python train.py --model="model that answers yes/no questions on an image's attributes" --encoder_depths=[4, 8, 4] --encoder_expansion=4 --fusion_encoder_norm="rmsnorm" --fusion_encoder_head_dim=64 --fusion_encoder_fused_qkv=true --lr=0.0009 --weight_decay=0.2
Rows from block 7 of the image encoder of a small model that answers yes/no questions on an image's attributes, named by matrix and row number. Rows with one number belong to one channel. Each number is 128 + 32 x the weight over its row's rms, rounded and kept within 0 to 255. All counts start at 0.
After each channel's rows are labels from the 100 images, of 14976, where the channel reaches its highest value: "colour at peak" is the nearest of a few named colours to the mean colour under the peak. Only what is clearly more common there than usual is listed. The data: rendered roads seen from a driver's seat, with toy cars, trees and houses. In brackets: how many of the 100.
# convs0: expand 3x3 conv (encoder.blocks.7.convs.0.weight, 192x48x3x3, each kernel summed), inputs 0-47
# convs1: project pointwise conv (encoder.blocks.7.convs.1.weight, 48x192x1x1, transposed), outputs 0-47

convs0.138 [111 177 105 147 132 143 164  93 142  84 151 112 108 115 176 132 120 148 149 111 120 158 108 121  85 110 132 138  33 163  97 147 117  96 152 104  79  76 119 147  52 142 188 107 136 119 116 179]
convs1.138 [133 125 127  72 115 123 131 124 145 195  67 137 170  94 133  81 162 134 142  71 146  40  96 128 124 164 130 134 117 131 127 136 155 108 132  94 165 194 128 122 185 174 125 163 167 126 122 113]
colour at peak: grey (56)

convs0.84 [ 83 159 171 108 112 107 177 169 153 111 171 102 134 170 101 102 159 115  93 130 130 154  78 143 113  79 116 157 112 127 116 124 159 187 154 125  78 134  73 199 124 190 112 119 169 158 119 118]
convs1.84 [126 125 135 129 215 124 105 128 117 140 116 135 148 132 173 128 116 110 124 134 196  85 118 118 158 106 127 126 133 170 152  46  79  55  95 152 136 120 135 120 144 128 128 160  42 128  95  98]
colour at peak: grey (52)

convs0.21 [147 118 130  89  96 135 152 198 108 186 117 113 106 123 138 161 179 121 161  57 108 111 130 141 126 151 150 159  90  96  99 145 141 126 161 156  54 169 136 150 101 193 136 151 175 104  93 147]
convs1.21 [140 124 108  69  72 168 139  65 124 116 164 150 128 155 100  90 102 123 127 143  92  84 122  86 149  87 115  75 181 134 103  99 154 194 160 108 184 181 132 104 106 103  87 136 116 126 120 134]
colour at peak: brown (60)

convs0.105 [118 126  92 163 124 125  99 193 169 155 138 105 118 133 150 112 158 105 127 126 121 143 112 116  56  82 169  92  63 145 127 170 123  76 158 113  86 157 165 137 115 168 194 108 131 145  93 181]
convs1.105 [137 197 187 150 135 166  92 113 106  67 145 146 116  66 114 132 129 112 147 163 123 130 139  75  76 107 196 140 141 116 123 122 136 185 119 151 100 111 125 110 129 121  44 124  99 104 166 115]
colour at peak: white (27)

convs0.172 [138 149 150 135  64 148 104 171 181 172 146 121  77 126  99  99 168 106 151 101 133 126 111 109 114 146 177 117  91 114 116 139  97  87 161 140  79 131 121 187  95 189 174 118 183 101  95 164]
convs1.172 [102 134 137 128 157 144 112 123 116  71  83 125 227 107  95 123 119 139 122 156 128 140 168 124  53 121 179 121 170 132 147 125  90 110 137 122 133 113 117  82 102  56  77  98 162 153 145  93]
colour at peak: brown (65)

convs0.165 [110 130 100 126  64 104 139 200 131 123 121 102  94 111 161 120 161 130 132  79 112 134 118 158  98  84 148 169  86 133 107 119 151  84 153  84  50 110 105 182 132 208 122 115 131 109  99 138]
convs1.165 [ 89 122  80 130 178 134  65 131 161 130 128 124 199 166 117 227 124 146 123  51 203 128 137 120 116 160 126 132 147  75 131 130 118 128 130 122 118 165 149 125 132 100 164 124 144 134 117 121]
colour at peak: white (29)

convs0.60 [ 95 122 127 109 123 121 188 187 120  88 163 108  92 132 127 123 154 122 147 126  97 153 124 195 100  93  93 193  77 170  89 114 140 105 171 102  81 110 125 167 126 190 138 130 164 156 129 172]
convs1.60 [153 112 121 131 150 121  56 118 125 194  96 108 195 112 160 193 171 139 125  68 139 114 139 107 130 121 154 122 127  41 136 106 123 111 131 120 132 133 113 122 130 104 205 131 138 127  63 129]
colour at peak: pink (31)

convs0.3 [111 164 167 116  82 159 173 114 124  97 173 141  56 180  86 112 161 106 154 114 130 175  99 125 169 136 166 149 159 164 110 119 149 148 161 141  88 151  71 171 129 158 103  83 155  95 155 109]
convs1.3 [125 114 116 108 124 165 136 125 128 126  79 133 146 189 144 116 118 143 129 139 202 119 119 114 153 133 122 119 140 155  73  83 129 114  92 118 162 115 234  91 155 136 128 127  51 173 136  75]
colour at peak: black (30); green (28)

convs0.119 [109 109  49 143 133 100 104 153 142 147 139  89  74 118 150  91 183  94 101 170 143 175 125 140  52 137 111 151 117 158 115 153  92  73  91  75  89 144 164 120 161 144 132  92 117 153 130 136]
convs1.119 [141 156 122 158 144 135  63 143 173 121 128 133 121 121 124 124 146  89  75 142  17 127 157 117  55 125 158 129 126  83 122 114 163 167 120 127 165 170 143 111  84 125 124 160  89 144 160 166]
colour at peak: white (49); pink (27)

convs0.102 [144 156  79 156 118 137 155 149 144 135 141 128  67 123 144  98 155 131 131 121  99 140  99 120  61  89 159  83  56 189  64 169 123 125 180 132  74 135 115 173 120 164 143  96 146  98 117 122]
convs1.102 [129 110 128 113 152 186 118 132 141  71  82 171 160 154 127  98 151  82 140 146 169 139 133 128 110 146 129 147 134  54 128 146 144 163  76 128 144 132 171  28 149 102  62 132 108 145 146 139]
colour at peak: white (27)

convs0.18 [105 188 130 131 153 121 126 173 149 108 203 130  93 166 139 132 165 119 101  78 146 144 115 191 118 132 117 178 108 134 111  93 109 144 153 151  62 129  90 201 113 186 120 134 165 150 103 134]
convs1.18 [132 128 153 127 123 129 129  93 135 125  57 103 211  70 200 125 121 223 124 115 131 131 114 148 131 123 114 143 142 121 107 101 120 128 122  98 132  92  71  76 153 111  94 126 127 182 127  96]
colour at peak: brown (61)

convs0.148 [ 88 214 121 186 113 132 134 147 172 116 154 174 129 151 140  90 158 118 163  91 127 137 102 113 115  69 191 110 122 161  91 118 169 143 205 139  87 139 167 155 110 152 130 103 125 137 112 126]
convs1.148 [132  89 131  82 128  56 132 132 124  95 121 115  67 125  83 136  48 131  76 147 141 133 190 153 102 147  56 106 147 127 140 133  65 130 126 166 110 132 115 167 126 129  96 128 184 126 131 126]
colour at peak: cyan (33)

convs0.19 [150 185 126 164 113 178 127 158 139 140 100 167  96 130 115 104 113 146 154  74 118 116  89 113  98 112 182  61 100 111 118 143 147  77 183 200  87 107 147 137  95 140 134 142 118  70  96 111]
convs1.19 [127 157 139 137 128 131  70 124 120 116 101 134 158  51 159  68 104  78 122 157 129 120 130 118 120 131 154 146 132  65 138 132  95 146 118  65 127 162 117 199 135 193 123 181  95 146 117 179]
colour at peak: brown (71)

convs0.140 [139  96 107 163 152  97 128 171 141 115 108  93 105 125 143 101 180  96  72 106 118 177 107 158  11 111  91 128  56 151 112 146 137  98 130 106 106 121 146 148 154 152 123 124  93 138  94 128]
convs1.140 [155 128 126 176 127 164 127 176 102  68 172 161 114 108 122 127 135  94 145 131 101  80 157 125  73 129 152 127 120  62 100 128 197 126 127 109 131 167 198 130 123 127  98 142 132 134 158 210]
colour at peak: white (65)

convs0.100 [141 112 129 144  88 108  90 138 155 199 144  94 115 171 108 126 199 124 141  50 141 117 117 149 103 142 147 164  69 104 122 108 121  75 117 118  89 137 107 168 135 177 154 156 117  71  81 142]
convs1.100 [135 108  99 167 120 138 157 158 110 127 131 144 106  64 127 158  96 137 143 125 108 134 185 155  45 135 124 112 172 114 132 164  81  42 197 131 108 135 104 135 109 101  99 116 158  96 172 156]
colour at peak: green (39)

convs0.64 [172 120  81 160 131 102  82 138 160 154 124  76 181  94 138 141 148 106 126 165 191 193 100 144  92 139 117 145 103 147 131 175 129  85  78 102 117 162 149 108 188 115 121  91  98 176 147 127]
convs1.64 [135 170 124 125 135 129  59 125 128 134 134 154  99 220 126  89 165 117 107  64 112  44 165 126 132 111 143 122 114 112 138  80 126 111 146 203 138 125 130 147  79 169 160 115 129 121 104 133]
colour at peak: brown (62)

convs0.126 [192 156 122 133 106 174 125 192 115 132 137  81 102 130 161 133 169 141 167 118 129 148 121  95  94 157 177 141  84 113 109 147 117  97 141 132  38 139 137 176 167 149 105  87 188  98 129 113]
convs1.126 [178 128 131 107  92 164 128  75 122 125 152 146 115 152 119 142 101 146 179 162 120  52 118 109 140 124 189  27 156 105 178 130 123  98 133 141 173 130 133  55 128  98 133 136 123 121 138 125]
colour at peak: pink (31)

convs0.166 [121 149 131 120  92 178 181 131 126 116 160 122 115 117 119 129 110 108 173 137 131 119  53  92 111  65 145 120  57 145 115 185 168 122 178 108  96  87 124 155 111 153 178 104 103  67 137 152]
convs1.166 [125  75 126 113 103 119 150 124 167 193  98 122 134 113 140 116 130 136 139 121  94  48 100 165 151 120 125 146  85 131 152  96 131 115 126 132 125  98 124 161 153 125 128 241 142  64 109  74]
colour at peak: grey (63)

convs0.87 [139  79  90 157 162  99 104 179 162 171 114 116 119 136 133 110 168  87  92 169 152 205 133 136  71 105 128 130 101 203  97 145 106 110  89 106 118 118 150  88 161 137 120 103  84 156 164 112]
convs1.87 [168 150 143 171 131 133  83 117 158  70 100 130 122  99 133 150 152 109 132 125  24  75 141 121 130 115 172 126 128  75 160  79 165 124 159 158 158 163 134 128  84 105 132 135 124 113  69 168]
colour at peak: white (31); pink (30)

convs0.58 [138 165 133 175 124 123 152 174 152 133 176 134 125 191 128 198 153 102 159  75 176 162  90  86 159 115 137 149 140  84 134 127 191 162 136 130 127 163 145 126  65 156 145 122  93 127 115 171]
convs1.58 [114 105 123  38 132 132 113  91  46 126 113 131 144 127 150  54 122 103  77 172  75  88 155 129 206 127 126 146 133 163 114 138 146 173 108  97 117 123 133 138 126 110 163 132  99 152 134 141]
colour at peak: brown (65)

convs0.136 [143 135 114 162 117 131 127 170 193 110 161 101  71 134 150 150 199 107 101 129 143 182 112 106 127 117 165 164 126 140 104 112 143 139 123 108  66 146 108 210 164 142  93  60 107  96 124 112]
convs1.136 [147 131 132  54  93 138  67 131 103 122 131  56 117 131 175  66 151 118 151 100 113  27 144 129 128 152 166 103 122 129 121 136  86 134 106 144 131 107 187 132 138 135  79 130 151 146 132 158]
colour at peak: brown (64)

convs0.40 [152 142 119 174  85 131 160 221 151 157 113 137  82 127 118 134 123 128 144 109 119 152  86  97  95  99 147 109  62 168  94 174 136  92 157 152  85 128 119 182 102 146 148 107  85  70 114 132]
convs1.40 [131 131 160  56 122 133 111 100 176  82 201 130 153 135 123 116 123  94 121 142 139 100 127  91  69 111 186 144 166 114 137  89 123 158 143  96 135 139 126  67 161 130  81 135 131 132  43 111]
colour at peak: white (48)

convs0.162 [126 107 117 142 113 117  87 124 109 124 128 143 131 130  31 180 104  73 111 153 184 189 128 112 187 117 146 194 188 109 154 114 131 139 136 138 107 153 122 118 136 122  92  70 104 109 167 112]
convs1.162 [109 173  78 118 130 138 125 152 236 121 121 126  97 223 136  73 163  88 119  72 131 101 109 129 132 126 141 126 131 146 111 131 127 139 135 141 124 148 135 132 170 192 127 126  83 144 128  87]
colour at peak: green (30)

convs0.37 [136 156  91 207 103 120 160 149 151 181 139 122 109 125 137 131 143 125 121  85 114 145  61  81  87  75 150 121  87 141  95 158 174 153 166 122  89 110 124 135  40 132 160 123  96 127 108 126]
convs1.37 [113 127 100 132 136  96 128 122 133  85 144 151  99 124 128 120 126  69  58 104 154 150 114  58 122 111 103 130 118 139 132 161  66 134 123  78 117 197 122 132 171 217 143 135  62 127 137 117]
colour at peak: white (73)

convs0.69 [134 189 140 170  82 163 122 149 130 117  94 137  93 137 127  92 114 116 119 114  97 119  95  96 104 133 193  52 123 120 100 188 121 120 167 180 101  76 154 133  60 140 159  91 107 108 115 137]
convs1.69 [118  61 123 130 142 124  49 115  86 120 112 134 170 124 144 140 126  66 101  67 198 120 132 123 135  70 150 120 116 177 151 180  75  99 120 160 125 154 160 101 126 158 165 143 119 142 106 121]
colour at peak: brown (77)

convs0.158 [121 195 131 160  87 165 126 124 145  97 119 134 125 139 134 110 147 132 159 104 138 145  62  89  98  87 205  99 110 148  97 148 169 124 199 154  75 129  85 172 119 139 126  88 148  85 153 109]
convs1.158 [ 64  95 166 109 182  68 146 190 127 134 130 104  70 114 118 128  83 161 131 165 114 127 216 194 120 129 104 122 144 130 142 118 109 115 138 131 136  93 116 126 140 119 176 147 190 117 114 114]
colour at peak: pink (34); white (30)

convs0.52 [170 119 110 183  67 111  55 121 136 173  65 125 151 141 137 135  98 106 117 117 135 142 100  98 123 127 136  63 120 143 154 173 103  72 133 148  83  73 115 155 104 103 146 120  85  85 131  93]
convs1.52 [ 97 125 144 120 108 159 101 213 175 116 115 141 144 151  39 129 137  50 105  75 128 121 125 127 166 128 149 132 153  97 188  85 153 139 164 137 144 136 158 125 117 154 149 186 150 132 124 142]
colour at peak: green (50)

convs0.152 [124 197 122 132 126 118 129 129 137 128  95  81  77 146 156  90 162 170  78 111 108 157 138 130  97 143 155 122  87 159  89 137 125 102 168 159  58  81  83 199 138 146 126 114 167  85 117  98]
convs1.152 [175 158 119 149 153 140 190 133  84 108 135 139 122  74 131  95 121 120 123 184  70  88 120 111  98 137 139  83 129 131 122 128 127 138  97  63 139 125 120  83 104  26 132 133  76 156 150 116]
colour at peak: white (59); pink (29)

convs0.185 [121 124 128 124 110 157 139 162 127  80 150 129 166 140 115 156 144  97 216 117 156 116 114 119 131  45 155 166 124 130 121 149 190 105 160 134  83  94 177 126 124 166 172 102 125 136 105 202]
convs1.185 [188 160 116 188 129 108  82 122  94 233 123 185 103 159 143 170 137 129 127 152  99 129 131 125 120 148 161 111 121 130 129  88 132 120  63 152 186 131 181 124 150 158 135 154 131 124  93 131]
colour at peak: black (33)

convs0.78 [117 141  89 111 152 151 162 120  92 169 133 164 133 123 168 134 130 175 161  86  92  77 115 115 128 121 113 154 119 119  66 128 179 161 164 118 102  47 163 108  55 114 190 141 116 115 131 151]
convs1.78 [133 116  61 119  45 128 139  90 137 153 143 127  86 128 105 127 107 128  67 139 137 118 121  95 120 183 108  46 109 182 120 145  85 149  69  97 137 173 139 129 122 129 164 121 127 139 139  76]
colour at peak: white (37); pink (26)

convs0.124 [146 193 109 145  80 181 116 165 123 150 122 140 126 140  41 107  78 109 134 104 151 143  53  93 119  97 172 103 101 132 124 166 168  86 144 156  84 129 138 167 117 155 158 115 150  94 121 135]
convs1.124 [124 155 146 162 122  90  89 128 120 141  95  77 142 141 202 176 127 143 121 176 133 190 117 104  96 130 152 132 135 124 201 128 131  83 130 135 212 192 120 106 144 135 118  95 174 123 140 132]
colour at peak: black (31)

convs0.128 [150 160 145 151  46 180 145  75 116 115  54 144 133 160 137 117  96 146 113 101  95 101 109  94 110 125 155  85 133  91 132 163 147  77 131 179 136  74  65 123 120 134 138 108 129  82 126 105]
convs1.128 [142  54  87 215 136  96 117 137 129 169 122 129 139 137 109 138 164 123 176 123 150 203 182 137 128  67 106 122 121 145 140 159 143 114 154 130 162 169 174 121 162 188 115 116 136 146 112 142]
colour at peak: black (47)

convs0.11 [146 148 110 169  60 157 103 120 164  99 174  86  82 111 159 141 158  97 125 133 157 167  92 116  78 151 179 129 104 159  96 195 107  91  92  92  96 103 132 149 119 121 133 102  86  76 149 143]
convs1.11 [ 58 102 129  61 135 135 101 135 130  73  61 130 227  82 135  51 131 139 133  86 106 111 157 128 127  92 139 128 134 138 135 118 127 124 142  96 157 149 118  82  92 123 108 142 156 135 128 116]
colour at peak: black (30)